Weights of a small image classifier.
Model: 6.33M parameters, 32-pixel images, patch size [2, 2], depths [5, 5, 5], widths [80, 160, 320].
Training: 7700 steps, batches of 128, held-out accuracy 99%.
Data: trained on drawn branching plants, 36250 training examples, 27.2 epochs.
Rows from block 9 of a small image classifier, named by matrix and row number. Rows with one number belong to one neuron. Each number is 128 + 24 x the weight over its row's rms, rounded and kept within 0 to 255. All counts start at 0. Numbers have three digits each.
After each neuron's rows are labels from the 100 images, of 14976, where the neuron reaches its highest value: "colour at peak" is the nearest of a few named colours to the mean colour under the peak. Only what is clearly more common there than usual is listed. The data: drawn branching plants. In brackets: how many of the 100.
# fc1: MLP up (model.blocks.9.mlp.fc1.weight, 480x160), inputs 0-159
# fc2: MLP down (model.blocks.9.mlp.fc2.weight, 160x480, transposed), outputs 0-159

fc1.422:092113111143179138138141116129151161192096124097192128146146181108121148154161173093110127128149048121157111191151127129110127115097102108087122131114145110132117141153125145110138134134112165146139129116152136145176128133132109111125120123112131126107135155095152123103177121149139103125107121113092144130162084104139118111089121118148114089116141122168112111129109130159123124127137109153142122134134166163149120181129117159144129107147132071129162168150096115132130129117129095
fc2.422:141151123115137138147176100150138112128083093136149122120126103105106132134093132122189127121127180124098131124159143127171110089158175138124134140110128117100118092152122122105124136141169127195186145105091119108094130108113125077116126140075128159149116148118141108117117153111098163144176094124132105180110110077130134091108169133118140124119119099125132138136112147118108155142113149159156151117103114169093156123132110105125113122099094133160109151117148100115162153115147096
colour at peak: brown (61)

fc1.243:151143115115145112143134119142106125117139140122172127130119112175114140110137137129079115113131139098162091116101147134157160112164108113126140124165112133161152173117120112127144080133090114083150146111137102125166146150086124078118106098090096122093122154150128189084098167161105104128142118140127184112136126119159134093149118124148114144169120126134115185118168099141145104091083116150111137096144128113150143109101107111142111132086151147115136154148113118069149134160113129
fc2.243:163151124112138125082164113144125147116104121146135111130141138127111113138117127093132110123146128121138144166097113137133108107118158104141144166149136155169094085139168167117119135168101111146124084100142126146079132100128140117134150138117113120131149107112112112123122124143130134172143127078128114178112118115102126121140146169140120163196092137142136117186137092108164074087154142118127141141091138140110113135092123183111145119129086092174138112118120066119124178122149163
colour at peak: cyan (36)

fc1.213:128100141121089118137154106102130093146123118109091090133142112128109140129132136109111160153148132129130161172125138125131130161159121134114128166114104109170125094103122121147114133076175156118172105098097140158075129162141109142134105112105160128141140120100112141107127143134133134146100136120134081088096125140126125172148132088125148138127129135077118157111125127090152182086095123116114128154103145125177127103133116193077115183133111158098100095139145103117144150169098113
fc2.213:104152111142166116083175122125143134159126117124159136169083114143081139087135112123121115115121122117107155173096084122164140102129123144152082120146100115146114147130148109139145128134136106100144148064156131121161155150143125119112101152093189133089140108101124139118118150149132153135084136115160150139135118178163152123132132095117131141164130127148086132104086162104131114130114090129116128129154112158096151154102171177141127138106128159086078119147103122167100137122135126
colour at peak: green (29)

fc1.350:153131178089162139078101143171144175124161120158097122108135103138120134124158119147141118083128125121164180158135121106099101112101143122143150144123122083144130171185139149148116128131163130145124103148102092130130111110121099139140113129098116140134143102168140115100141159146142140133115167127062170116161119137084134133114149131134155117158121072097108127156125135121164152175126142145156121108081111107149143185097141127121145148117116168114138119108126143145152108092150145
fc2.350:117129176095103120110141145138170144135162132124164098126130135130154143207133125135111114126142140107098099087120167155090123131133170074164130152091149132138130140098152136167134141168125138129163141154134127131137100142123112152125143129090117152120147127114104150117140136160140097129172152150094150107096134151096119123102141109119117120085090142133104137180142108146120059136139125119126091096111143119135102118132100095137127158095118138123168148137094083066148096156137130
colour at peak: white (42)

fc1.164:133146151129130127164131163155118110124146116136194132110129105091129112170102132151166130082140114104135091109118144155146137166180160102121079133103109125116129152148122079123155146105123087128175132110123142128171153110148102135137124134146094124139155129106141123127144076093151130133127074115155079122163149134114059159144159163138152134155179129110151148154129150145130107108158096104169079123129121128145144121154120114138114143161113100147135101141137155126148162110132121
fc2.164:099140128112164106142148166165110155143113090103118127108152129122165165121121091098128117145141093128137135106110123141139137136154143078125156142091132153134106127139160132137134090162087150132119145123122141138158152136147106151139098162059126126131100063081129147165113102126107134147133138109086131174125148149126091177164131149097127133091150134153107131179166095134097131096149152139105129139131151120116083141160133093139111114104076124112146140159122127151165143115124087
colour at peak: green (31)

fc1.134:168131091134152100146130146116149119121135089179128129085078132085178123118120140178096110149122083128100159163154082092149147142144147134136131143161146114076118145128150097121159144139075134129129131117157146121154104164132116122179108187065148138143151136131168132110149096089123108142148106102104132120162127111107099119122106120117179094139172147147112136132121108124081133146144134134138114092139125141068127095126119145122125119119128119140125142140127125115129144090116112
fc2.134:113074118119104126121149100115087133146088177097123153123165143164084170087089121136130152137124138120113126092132128153128088126127113178153110124131153103107135134158106112157134148115176140153124115138122125150125120096129112127084115069158124135094138121113102108130113195138096137138125152138128133138124138120129165125117142106182111147112104131099158105118153144124179106132121128130127152130100097136124122118149129146129137155110183079167129098161139205164116122122148147
colour at peak: pink (33); white (31)

fc1.323:140088099112157112121120146112161067139150112184128113169135121118151126131042155147074127172132113103097124133107153123128093131122141161122084134138147111113124121101146101120169095122125131116126141194114101151124107113119158115130134140127160126096180145119116150129114159139122150117179109119093133130130090127117133117131142098107156130148133166116165112098104126106157144168128135074105122131131165165132130082145138160090098125171122133125140126096132109128099149132134135
fc2.323:092094119134125119145149088166103168082110113097130145114095143155142131117160126127130130109095161116175164137188130125113132133158126155123130098132087137134105169150110120135092155135141133108111137086165138155136083096139105130119128096148108134155056134124156107125132139098140114102139127147142164133086105085100146108159132111167108106173148120117121135149118134168119137109153132189107126171108138121144164132094119096158156100086160101141094133135125120111140105136129148
colour at peak: grey (64)

fc1.354:089096136103123140131130132173139151142166143088144180155146154122097128160148160103123139107109131128119132099112163152122130105132093115137109107119117133122124171126117091113139092092127104123147133126179185145143141132119137133116135107140128112155136095108124129144124079140117126158128126111104140146117092098118161081154152136104151114100150131203106148175108158146089122165142131103110094105142104164150120096141164125132128138188146098155136131120129127119093076156086092
fc2.354:134094138091144098082135126136163107145077120100129125097122152101118154133110102147119103107129116130134155149108124138100128142085103152179114145114134137085089141116152145130134168138144159124183186099133120152123150146145143100144126114155159127104159120132118148129144116100119136096141076153135078077116198142121104108130131162134112121070170182118104140100109150120154128107131127140142161127155119096135169100122126144124128179126142099113121112117136145096111137147150100
colour at peak: cyan (37)

fc1.31:159130110121095098157167127132162126141140124125140083154145143123102064182142149123132133133146107086103126130143133068127113111095117096093104141084162106148110112116096133107117128115095139150131147130095150128138123163140144127085132103144152120159150168123105085167119120114129103126145131116077156154143149115131151158108142122112141117128130145129197111103119180126159120061165119135130122118146130139156139131091146124154143133126103125089156095100152119131161159155102166
fc2.31:149134101144171156142161141132118110141141150158131114079137072092141103101088144100141139142084121138123146105147078145072099162138118160116117128127138185091110123109086122133137141113129088130114096141121145171136121151127147175098137117137096126139141152107136090116096109142148141137139136129098152145118116089184143118099133137104112098156120120106092108175113110090137120113137127147135132120150151096137095142145163120138139153087111129129121147128133111146172157208109130
colour at peak: pink (30)

fc1.420:151135141094133104120100127100116172167115124098136125149119120114143089090116107151102180117140123129106135114142133123153146158147084126166137110110123109120148096106097163095116130154119114134140144159107095130112163133166141148122128143142082140112142150115099100108120088152119194130115150149109126156126125107149142157106145089130117121105130170138071176136094132103148169114142156132155138130150098124077116169121130117176202129110137155162165130126101131124161150120167134
fc2.420:150157107122118114140149142108133115126094136068119164141156179142135110115125121121112148133115157144105127107156150143144154097135095124180135138106146164116103133118138156120128117131102174150127208159111149116094158096155125086104099133100135122127094142129094122121113132121110155141144114158115143150093129141070161118116088118133128116126110187144084117158123109081150144105126118144153106153096105139114144114160120132154115149136081159142114081118153107146131159107176163
colour at peak: cyan (37)

fc1.271:110164118151109130116114114166098117163124151117121113118127108217132138158128140141124113124127117123136148116103109106103141109124132154154141146080125125133117086151113111152116169120112140154130179138122112122201125126088115127135120103118124157165114102117121126166121139163113142099119100112107105072152107117119111125127128121122146164088057078129131133153182129149104114099097107116148156129149160144151118117132107186124095108160122111130123156128157087132143138083097118
fc2.271:077140127139171136126144132146168087158105090151134138112131132142129065096115111163131149176100141131114106135139120135107101118152118118148130147183123156164079112119186161116140132165162126065121100112158131143116122129116118127100106110124143124176148125133101156146089117157100105137132161157129146150105156125137115128114127142125139091147115160113111143111103096119117152150111088087106144131126121120128092095139139127113112119088143129167125186138130146142119070141176104
colour at peak: brown (49); white (33)

fc1.154:107131125151145149123148091164125187130113136151142138091154130126132087136135116113127103144101107144110153154180149133111097108126167137172121144132109153157122164120106139087133117084124129093127143124161132118105104158092111125161144114127146092134095125082106100114147132133139105102147124117118100124143162091153176145120155099119110125041162147126149154153141137125144101151149145138123141109154140106091108171121093097130131069115117106113169125152160118123118103104076125
fc2.154:136101123132151150148138146131139150144129127132169110137123096106118093170126128116146104132101141127120110140103063104154116132165188089118135095132097102183119112137115153109142109164131094154145081090073130096139096157152052167132130124131114139112132112123128146092149123144148147111146114144103101164148090148132113132112135139119141116078093117151116140161110151144072128134135126114126139115084148130123126154113131156131119175139092183147177125119107120130136114145110093
colour at peak: brown (57)

fc1.5:105133126102132131085138126103164185181129130115146124122127141137127109116178123133135130133131141131106143117145126099106172156079106131154143083121121176157122116155111078091157151122087141150100100096123079124165103132105183107102125097079092137125095115140115132141110105132152130129070134134158149127096174111147176154109123149115129188156138113128135125136127129135102119139147168110155145153155127122113169106140117098148128129120115149130098154109135117120142106121185131
fc2.5:091170128146140132125136113162069153149140131136167123158133101140127156135134149128109132109092107146093121124126129065072153153105154121130084135141122142122140093155138094155137133090098137107137192102113133104106129140111121113167153127145105116155121107110166110084147138150113125092120093121129119088150158126154113096114119128124134105152142130133178142181134152162165123153145124136125116145092113122182139117128123096147115137173136115134073088146070135106135131155131103
colour at peak: cyan (30)

fc1.199:091132116139130090111122153123165131150106172115139171150119097167123130123163088133078132120175126156137118061117155166118133158133125135124093127155127127086121102124127132129121111156059120161131123125105117088118127125125119136124137113136101124149105127150127155164131104144136167098138102147110101139137124143146160106085120178116134145075116060106093128158127110089153130160142159120100123181144113137084135166141134120134092125169118109133110111122098136158152136130091131
fc2.199:068151131079127137147153175152143127149125112128106141134172136137117155134091105135157136112098145131102129144179142110112144079154120147151124123127119121127118163110120067157126119075148131140151070139110113166127119131108121159124160173131130128144084127109145078157125116117133097143127126128136104090139135150115118161100142099134130114136176123146125127167154153117063143086134109133125127089096127148095146085142095130073110117141120113168129178145149129107127129143140147
colour at peak: white (55)

fc1.128:114176123105111163158156113138128120137094120116107179108166112089158111120113089122128140182124101108094094115130154132111089136124127137138138127155124163083143128083109159166148135142082108140118139092142124141145085158095100164115161120106124164124152157117162092144124119101106148111153095124095084102118121153085143124109117129116134130088066122102139104092143120121156084120133134104125144140111112107110147125106137092105113094132103103114118113096155122132089125154138177
fc2.128:147106129147086149143086125088151130171170151131135111137123147125159133102111163139154164116103162137102076114108113169096109119143110108128115169169140086105148112129124136169085138100117168100158100155141126141138110130146176114150184113142084103104151176093143141113152134100138089130125132159127131121087137130151101131076164095132140138119118125116131143088144155086119102115127116091132135171097113137100152147133111118127175153136144125119101151126103099101120118107126145
colour at peak: grey (60)

fc1.219:133105104153112148097114154103132149130126135109167114089115145118152106081138137105153143137140157137117137148132135129138144126145108137109096157119162126163142164160131085122082115116142148146115162139118124110126097166133105132136178108121107136092090114128121082144156119116114101188169184148111118112160131104108083132128108124107148125131148106176106097110147084184115155104173178115141139114183122108125186126112142162153119125109120120166153135112171135125126119145148121
fc2.219:129132179136138103123072153088127144165164133110120145145124120111102109052127143160189120120122147139165131166143104160088130107105116156116109160120140121145117119115138120103081137092103114105113123124136131118155138172137152154133169113166120103117123137196136117106133141112130123133108124140126106124144135102162122075081138113117136106144167106107151114087111133136143112121142126107137141129153104160152137114112114137108190085084154106123145101156152120111126100133112180
colour at peak: pink (31)

fc1.472:144138147135150123070154090094120092140157116145157109124157116138117111136109141131161139127133126128138129120128100070127163070157129134126133082134123181128175139095095102188125124146143118109129138158152112126155096119114093108148144135132126153140099126109127164131163119160152119154101139086107170160139185141114176139138120116144129122125119124190095119103134111145121103074098081154141117146130153138114129140125136136149111120138124104151128117109078112149092131093164090
fc2.472:125131159145129152151144074103117122153158110155141107139155102166121119110127156087114130078157162144134137123172066124132122120153104151129093097147118137141173129100122116167133140151139125161159136123151143124165126131133069101158154132145115087116143090136140152186141117137106128111124174108131154166160166111122114129134110140135084091105108100130140157084133132110134137116088123142111134138100170162147158110108156156144094149129074145147139126136113099100104112161159120
colour at peak: pink (30)

fc1.68:124142144128114115149152149142115141119100083132080121150127120192156124118166128132087134140154108155100124104159092101125173162125083134115119164132124115129105091104147107135129140105155109179132096109069093139121101156131135147142115122164119117121145136142091132135107101146120130129136157105096135096125161128092159130098133147149143148199089142134103177113116128111068159115162138174120138139155137150144152143153094146124150152117177138075102129135132109131105124131127140
fc2.68:149134132106135138166136152158114124141075165132138154124145136116136143093129163130136147129104161098116138134117111134182092059111159104151146103136141120164138148169140147114109074179120156165101136155138111129114116104162087115126104143098090138107122121079115142145118163127130113147116118141142118176097079175136128104143108120106092135077155142134147135138158149141142117132115124103130134194110138142140121140139145118160089111133091116151122149134146105066116108127106095
colour at peak: grey (74)

fc1.411:084170113124163127167137128129127150100141141103171145149156109117144145103155127095124137115095129137156115138136133147141123162113110126095104131122118132106124143175135146103112101112107063121168131096101113094150124132176140156118182138142153131156136184127122112173115118116077119159096103104128144129152188158115091144125099125098107146116148097113069164174111138104164132126128137169157140131111121162130121157134118090139148155130147185148118114118114111108152120137117132
fc2.411:141148160083135117101166153154137108130120128119109109151107072132133125127115116124144150113198109109115105107125118120119140130155098063159145131130125119141147102115138145152114137179112131168091141122131123117132174157141120155154116160126118143079142092109113115135117095157146127125139155114085119148144166138173105149126142127069163108090124129166137144102142090113109119112117145129136130106141162102144102130144113119086102140104068130103174157142156155154158167116157097
colour at peak: green (42)

fc1.75:134152138129111128120091162116110141149112137052152117120142138115104119127146147184131093129130160160132091136120121091105135112117114136140098103135122133133086154110109103150108129155142118124139145163121088130072149144113158116107105114121125141103103099087145141128134175093132060080132113147125114104139128139150125177093148077147148087136140098111126087137136158113194124148132151152163136084143136133136118131135103137088132138170155161128167130147135130129136117176152142
fc2.75:120119132162155114126155111168130110117127110127110138154154087138119072099146104155098085142177135134141124103125118158133098113182123112143109132147137085128132146111152126108138159105090134123127132097093119110107128149089128188145149087097135120122135101169173116105094162173124145181138119119116136148130131149139119109128129108165155156149128141099163153148091131154155167120108146165120089131152134114125100124082084143152113124144135164123108076104112106098146105093123157
colour at peak: grey (65)

fc1.182:117091119094163105097130133118130135138135136158118120162133143117099176081170157181100093138149138137128129100141106130128142089096173100134160068120117108106148142108167110141141110150097155135096109123131104176131127138123140101185127115110107139123110064122133137133116125138105105109126103109131148121124145104079124150116122157095149102167145158117118141106113129116149140131092129132119135105132124176078123124149113150113101081102118159116068112127107119157120136169173152
fc2.182:163118111119135159069123113122146137117156122166128125131153147132108127186118150157115116144122172130121113112121084116098146161121147103086137126095106120111165113135150133113166100101092114054169095114161134144125097151160125124153143115125095135181130102111129131121163144144130122066155120112146127095134145130100126193125098128164139143155128129131134154102108134115130121158142103118114138151119132122179143120101099144081127102157117171093101143113093111120092120170132132
colour at peak: brown (67)

fc1.200:128130110110129095146125117107123090142155105123112072143107118165114120149136141125124129101126097112148185126143135135089137144115106144123131145140143185129106124117111084131112133120113142150175124100147177152135183153116110124127118086111120158152109098111100139132121136085135082125098114169072083137110140111124110151116136150099144124181128173101090155138073136145125151153139116124131100098128152176170108123133143162132132153131150124134168159184130127093150145153155116
fc2.200:142134151108125107165112171148116094105093149085135108146170130112134108115101141116134141117137125127131112135130134124095116107113114141157141119090139094150171135104118117124091177131131075109112138096118119100135144122131162118135104169096183171118136161165081147097080084146129121145136110117110135136120072180140172099124167130115124103098115144101119127163160144122162127132132169170116142109154132107092102089150111108127166136139112125170153104130146109147167125129096133
colour at peak: grey (60)

fc1.158:119165121154173123112142156151105130124131145114120108094138117118075107101142116110145094167106109163135151146100118121150134121126137118143130169164123124124115127131153133147117168082126154130148127090177130158167088119130132135122158145160197158126115166134156149116143132078109093134134106099143119089171116178145145078121103102134142147167128145091148100112124105129129148136118093118104147145127163167165139116126167150144111134142144069110131114143091181149111108117132118
fc2.158:133109155115128175136104139105098137165166085123095113080132134103087113120139102165163123159119097127147134174106081109120107163075128121133128100161128096137140115149118109114126142066124105097153055108154115148142087130139157163134131124178139116114138117123141150077151143125168122114135148103118119126205141115140134134111115104160129113150145140117142123130120134148111136146151131122128150130159137108093101135133133130092152085105154127133144169130083165152132104141108125
colour at peak: black (52)

fc1.196:121099108152119132089138140126119135151101092135127105166095151142135138091112131105162126144186083159140123120114144106152093087090113135171110144134120141190128164113100082116087127146145114131115145138092121098126125130139150153137098112128116120141092055163157100086150187124131128138121148106137119144140138130155133158148147146120109126135141169108086161137116100101140150121144103135146127089065134097083121132114123154107162119161139181138109112114128142105119111124126119
fc2.196:128144134116158139128170140120169158113154120115138127110112148138143149103128117134101118099119189121167114147082101130134125129145122111140127126102140110154162117102124159130074115124079101128145143121184124103155148129082169172108102114145111133149127134154112105112123093121094106134170105107137155114070127135106110109104194103170116162142096146078117165119142139101143110098158115117109127141127133136146133124145149148131105109138136112100109170148113095053111139110129164
colour at peak: grey (68)

fc1.91:134145129110153105142137166136139150088163129136141158101116076112157141092130126138139180142115137110132121097090108098149150114131090151096138132141120139099085152126161142127125108140104109146097131135165091148148129135122143122153120156106135129090139097116125083185110131131103141100112124115074182173128125172113114141135147129111102147140093152140115133104114091104096110190165111116139142121123119138081131158126141128124093145180164169182140124153146143154109127146155107
fc2.91:152119133078128128148120110091122138150101124120180121156099128119090145111119102158125099113147157104109100108110097162161138131104165069161083129166158141124187124118122106173110126123141117156174112111154128144117141149135091082144122122155147140079133136092087158134103143156127100162146102151130143132116125162112114130147144082125113105102106101137114143116126134109122149116102150137137114124150147140089121136167159078109158137104146145158127113120104095168148176118166134
colour at peak: pink (33)

fc1.288:155114138164114127169168105126131138106146121174134108128153106139110131111161102121093106161120103124145153138136154113109141145191113126116143068119140141151141136145107121088148124169169144105141110110090096110189114109161068180158128122132108154083142152135093148111098113118112145132181144142130147170151147127081127124168106144134141144082152110137138095132102109108158110149155115121130172127142115122117119136135125115119100153128138066083145119139103123124100119134112125
fc2.288:147109106124143100127142122112176063131139099078167093103110107147129106136124111109142140133089161129145122162148131162122142165157103115111132111130109116142127132081155177121105171136179148116117168125090125124134127125136107184152117137149137132088139126130097152158147098131125110169142096125128120180110100118128131139082083149134107184123155121136088146126114116131078144158128141158131134151178129082128142163147132101109138083109128135129139144153104129133140116173100130
colour at peak: grey (65)

fc1.102:138112110151139135098109128152137103145142137128119150159089108151131112120151127113116124112110110151143158103128105129157149128149083143126191115126148156161114095136136132172117183121149106153126100124137146129111074119130163151117122174102140173129090146154165161128165142116115117144106145113156103134181130199160125114153115136161143177136108151169142096147153082137123164153144140160105125134116093147183149131141147155122143139112094102112099125156122113152123096164112148
fc2.102:130090127090149115124115141164144142121120119171167109105146135157167149199145109139106138126131117118140124114128132071132122179107155126088149087075145148157119139112129127139126118142113129151117106103114138111104099124118161149130124109096153152162108108099159156098111111115095142104137145145113122157188156143130095134159116142106126139085131132148120120159177109140105132155166169154099121135144118117129085132113115097131116137105100147120122177141105149146102132137162048
colour at peak: brown (52)

fc1.339:174108135125132095131086134094139142120106167128104159132127111131107095150127119150135146131131116085159107181109144112141136122071125132125146116146122158176128132117154167153167125142086141107145153098122090132096146138144160143173138149119128136109162137124125089117165110129149161128130151134142139141160151069116181115102123138154168138102163120154130119143113123113120141140104121158114112149141128067151133160122189128105156108138118100166180118106109098171090099146120117
fc2.339:124129138133109148131059112129143155099145104120084123135087139137150115109117153107120148162123090167140139161123048123145111084144112192093139100143121122137161103178122113156118152118099146110143144127110133148096139102153129128102099123136130143149121077126118123099113164136110137083078115101155121140155101101109131138122145161091122116194099135117189153105157111125133134129125121119128117133129158119122149115157161136143097123129141120148103167118105149120082148143136159
colour at peak: cyan (36)

fc1.279:154072157121192088177148135119127123152160153139126153146132146120143121105120167140070120111119142112129100103114103130119110172124120114130086121133124182104142119116123088144143140124140130157131107105129139151131132128137111104141128073114152109099125108144169153131116116146144144145075122113138152078130126122184143138153103127120157162099161139128159146188101102124124137137140140143128101104090144164109163117105082122174164151117139144111078135117169147092129123115123151
fc2.279:101148150148158083102139143125077138101132159128122155113130115175096108133132129104164111110168136097140138134184156128138136063094137169113157105099185142118140143150123133084126144126162118187121139152107141110151125104154127109123085141162122144112119125117088137128105139120116152109123138139078110150120158134117117114098132142143132113154118121104102125104173154162131132090124131130124152134189110128099099107119121147146130114109179071142167100179118123150109145131131119
colour at peak: pink (32)

fc1.16:157165128130161136129137104122130109112116104120146117167160136126144103134169106091152140091155115152141118145106126112173135087140173124118110116089116092149118147104151126106133113125139108165133157137130101142088098080138138142099160092121106104113083117142122132124122093082162163107134121142142143101143130154100102164098164139157125100132172096114149143116077172149141119148113128098110144143136142153121138133146111100109057134160118081155136160095130128172136182138133151
fc2.16:124138127089129140075103135148129168181151090138121119157069121138142107134193111096117117149122142141144144115119121169071126144137135087105170120154121169096111101172136153160156096116134101133141147107144132081122124173126123083164143136117165141141121093142132134158159139083110169138104151149136153191130109143154138146128106119121109109116126147106149117137172143106128091126117095123136105136088131124074133137117115104128145082107153121117123138134122095132140156121121109
colour at peak: brown (59)

fc1.124:108166123104129122128099149128153130111140085112083125137107169092136131123121116100141145126106126146117098147117093111117128119189108111171088126143120150093107119107113123143154120146138140125123096148169094174107141152157114170070140161121145125073144145118111147136088122162155149169141164184129148146153131105141153097133118096059145132133088152144114150148168135118109154149108143090119120112179121107146122126131116118162136134080123148147133142102119129087131168122137136
fc2.124:142153141129131143127141125145129139055136145157135122125184150128126131121159106136136107081158135090159149102135100151135119093117158138115136115094126083137142159147147083116122161128117119121114141133162124108189103147110083096152111154098099121111128122143101100157145120162159120143119174135105138109136185134115137112158105096157145126116150138123123156114080144122134147143115099132156142130081133152131150126096105149079106105145130122074161108186113113125153146079144103
colour at peak: grey (62)

fc1.25:128126109111119119130140129138148153110075110165138159136131095091139144141144127107122102144141129136079172188128154119116127106153130155110103093109161116114129140151151107141127132090129136131106159123110147125115139154129138133160141119179157134144068141163114144123129108080152097129134118191109142168107104129155140122114121092122146105108168143120138086136121094111130074075100101107125117085111140146144115113167082089126098096145147109160126128130137152142149141117196155
fc2.25:130115138134144100131119091130157112107106169143128120176110124107172167096117123129126138120114097150143148125157115187094175120134087122129113148125122145132156070171144174106127173145117146162093122093153143149142132130169153077121090122093137141125129130095113164101127115137148172157141080078114133112149147123107160082126111133161142137107127145132106109139144145108122095091105163136123111128069130140147113142136101146152085152126162104133093134120103110136144123096134143
colour at peak: cyan (79)

fc1.145:144105104112123109159161119118119105161123083153135088120122122158117125148082149113132137130098122130155159120110108103121096126077103129140119136142086130165144148120170115109081165109142139112093110099095141143133121105123124132150100178108112114094179128098104179129105145130135125136140138124104151075137096128140114104091138110131141159147104128185123125170121144091145159158176106119141139139111122155159158179105157087109119110164112165153138117124118150122137163134084100
fc2.145:152100137102133104161120120129123134140140124200126096105114153114145107056057176128109145138180138117105129130172137074165103146107088091128096159099111139145128144112147138123146105126139138159098123115162132139136151141138133143119134178138134111079144137109093103097120118109156130115140131165136160061072110134118120143096104131151146137134112135112137151147122105114126124131157092127133141182128136099112135076115143104124145157104098149146127141143130137160133121107122135
colour at peak: white (33)

fc1.163:128127115142150149145128146161125106073128101134138148106159101132147137126142149143150089120098151137106111084094097122123108125110192088165132176140095126114158140148156172134135116134141128124060133145136134152103055100124117117113156123111189135106130143126136135140142128126083097134177131105149149130141126139087149104118120117132129130139118116104108084116132070133121106149101146144151181147120118184147157109145171111116121150149163133095134101158106154140105126137123126
fc2.163:142155133087135095093157116128181109093069128121096139150127133149179131144121130108111174118117115137120152111161109136099145109138082114148130145087153163108135145116126152139137168148126093176109191177126136128160151113132138112112118152121149142121136127114072120125133102106129141107124137137078114113085091175138160122134098127132124109151208146135135122142120118117160120107116130155115102128126113123148104120149106163101133122125067158105113112117173128136162154122137140
colour at peak: cyan (51)

fc1.252:103117078171096154130103137088151138118147121104146155129096114112096083114137095092140159151155111116105168110120094127145115090116103126108163133119137141114120139129112111130200144108102110103155141123125175104143120097094135094137141121114116135107123138162106139142178137120139106125119154135115109147135106132163126123080115137143096204122122109104169106132140116158124132106133094137128141097097139120160137161094120117136128104152120109108116080093085166120132199107116122
fc2.252:129130113132088125105126130093105130146168139145153107126148137126125134182079126145159139125141124163109081101101120126124105149173148118133148103182158123118135121130160153142145155141135104116098097129165130076137105158109162139122110084118124136159131125107162123124121141125097132069183120119120101099115167127130154154101153105117135109112131112137092131138113119129086089136176116135132148069105147092121154135162100133104113077116159121104151141125107109134143070141173158
colour at peak: brown (58)

fc1.28:084112136123108145210108127147137106139139113070132147132122080121109100098115119112151145141113150110130134131102095105129146147074119152110107121119081114122149112146114132138177136110105119104130105107094133121100121080139119069110098103116101122145104140146093118106111122119150132095111131155147089104093053159137141130085136144132132177151131127140134084150138140162127090156152111112139120130179139102184127127132140114176134113124144112137124113121109152157128122127091121
fc2.28:150113118131129157097125157098125108152189116143142113107145168110097127157087094160166148161130142156108165133109099132115109148167167100121123101165106096143120134194143151122119133136117114079158097119111135112122117161145143147124126082113127147160116119087166099134123129131187140063137107127147123125138116131140130143136120143116141107123185128122116107115115148124075097144153142125139126123131121098137107135143150120112134089125101156112156120086061126133090098118139085
colour at peak: brown (68)

fc1.115:108105134123166149119140151090103117136107099190106110143107148117140137114148117113131122140089140112116160109153105142137146130145141107117167115075183118134119143102102124175105129144103102155139099154113141140137123108084200125134110171136127078105120100182092134149120102107114096157135117163111089098159134102129153107115162120154125141134133162139103089152129151096150139099097092127078138156100133100124156150121096081129132148138138100157127157152125140126125157140134105
fc2.115:143151124161107087142102118139127132120095161142131167154109129136143110072145160110138097125170131136121150120100156139165137110117132180195130142143119080110105093158128088132106135094129139126143165134132123147163153105185092133121164125146118140133124164103165107113103144117107127096158129102129092169157115104113090186124131157148134122127112109156152147140121099115085155139109128136119127133123119133110165149104106166146156111057098146106114128134114122087132104097121132
colour at peak: cyan (51)

fc1.227:164139107087139141109121151150126160098128138104109115119092132138162141106094118136104144101129147118146079124175110136139118110163123131175161149157125076142101132109130092108193186162091135133145115127142126099139107156169144132142124088122150150123111108159113085139132130147149184107132102155121154126167167174093156144142106111109164134131117136092111119161130110105145149080132126096166114155104145122124101085140151148139124123126154142137140148117129136108139126105149183
fc2.227:131123167113093093063122145127097164085129104094115103136121127148172142133099144152114131154150127117126081097120143110127148155124171121133154103109141113149076125090107134128132147144088137121154090110158129137128081158113103154105108114132136172146108110133131118156144166150158154091165116115110117125168117152129157165135093118102135113128139097155112129198123098147109131137154151103115108084165133108110117143127131107107089142115122135118123174106101105136169082105142152
colour at peak: brown (57); black (33)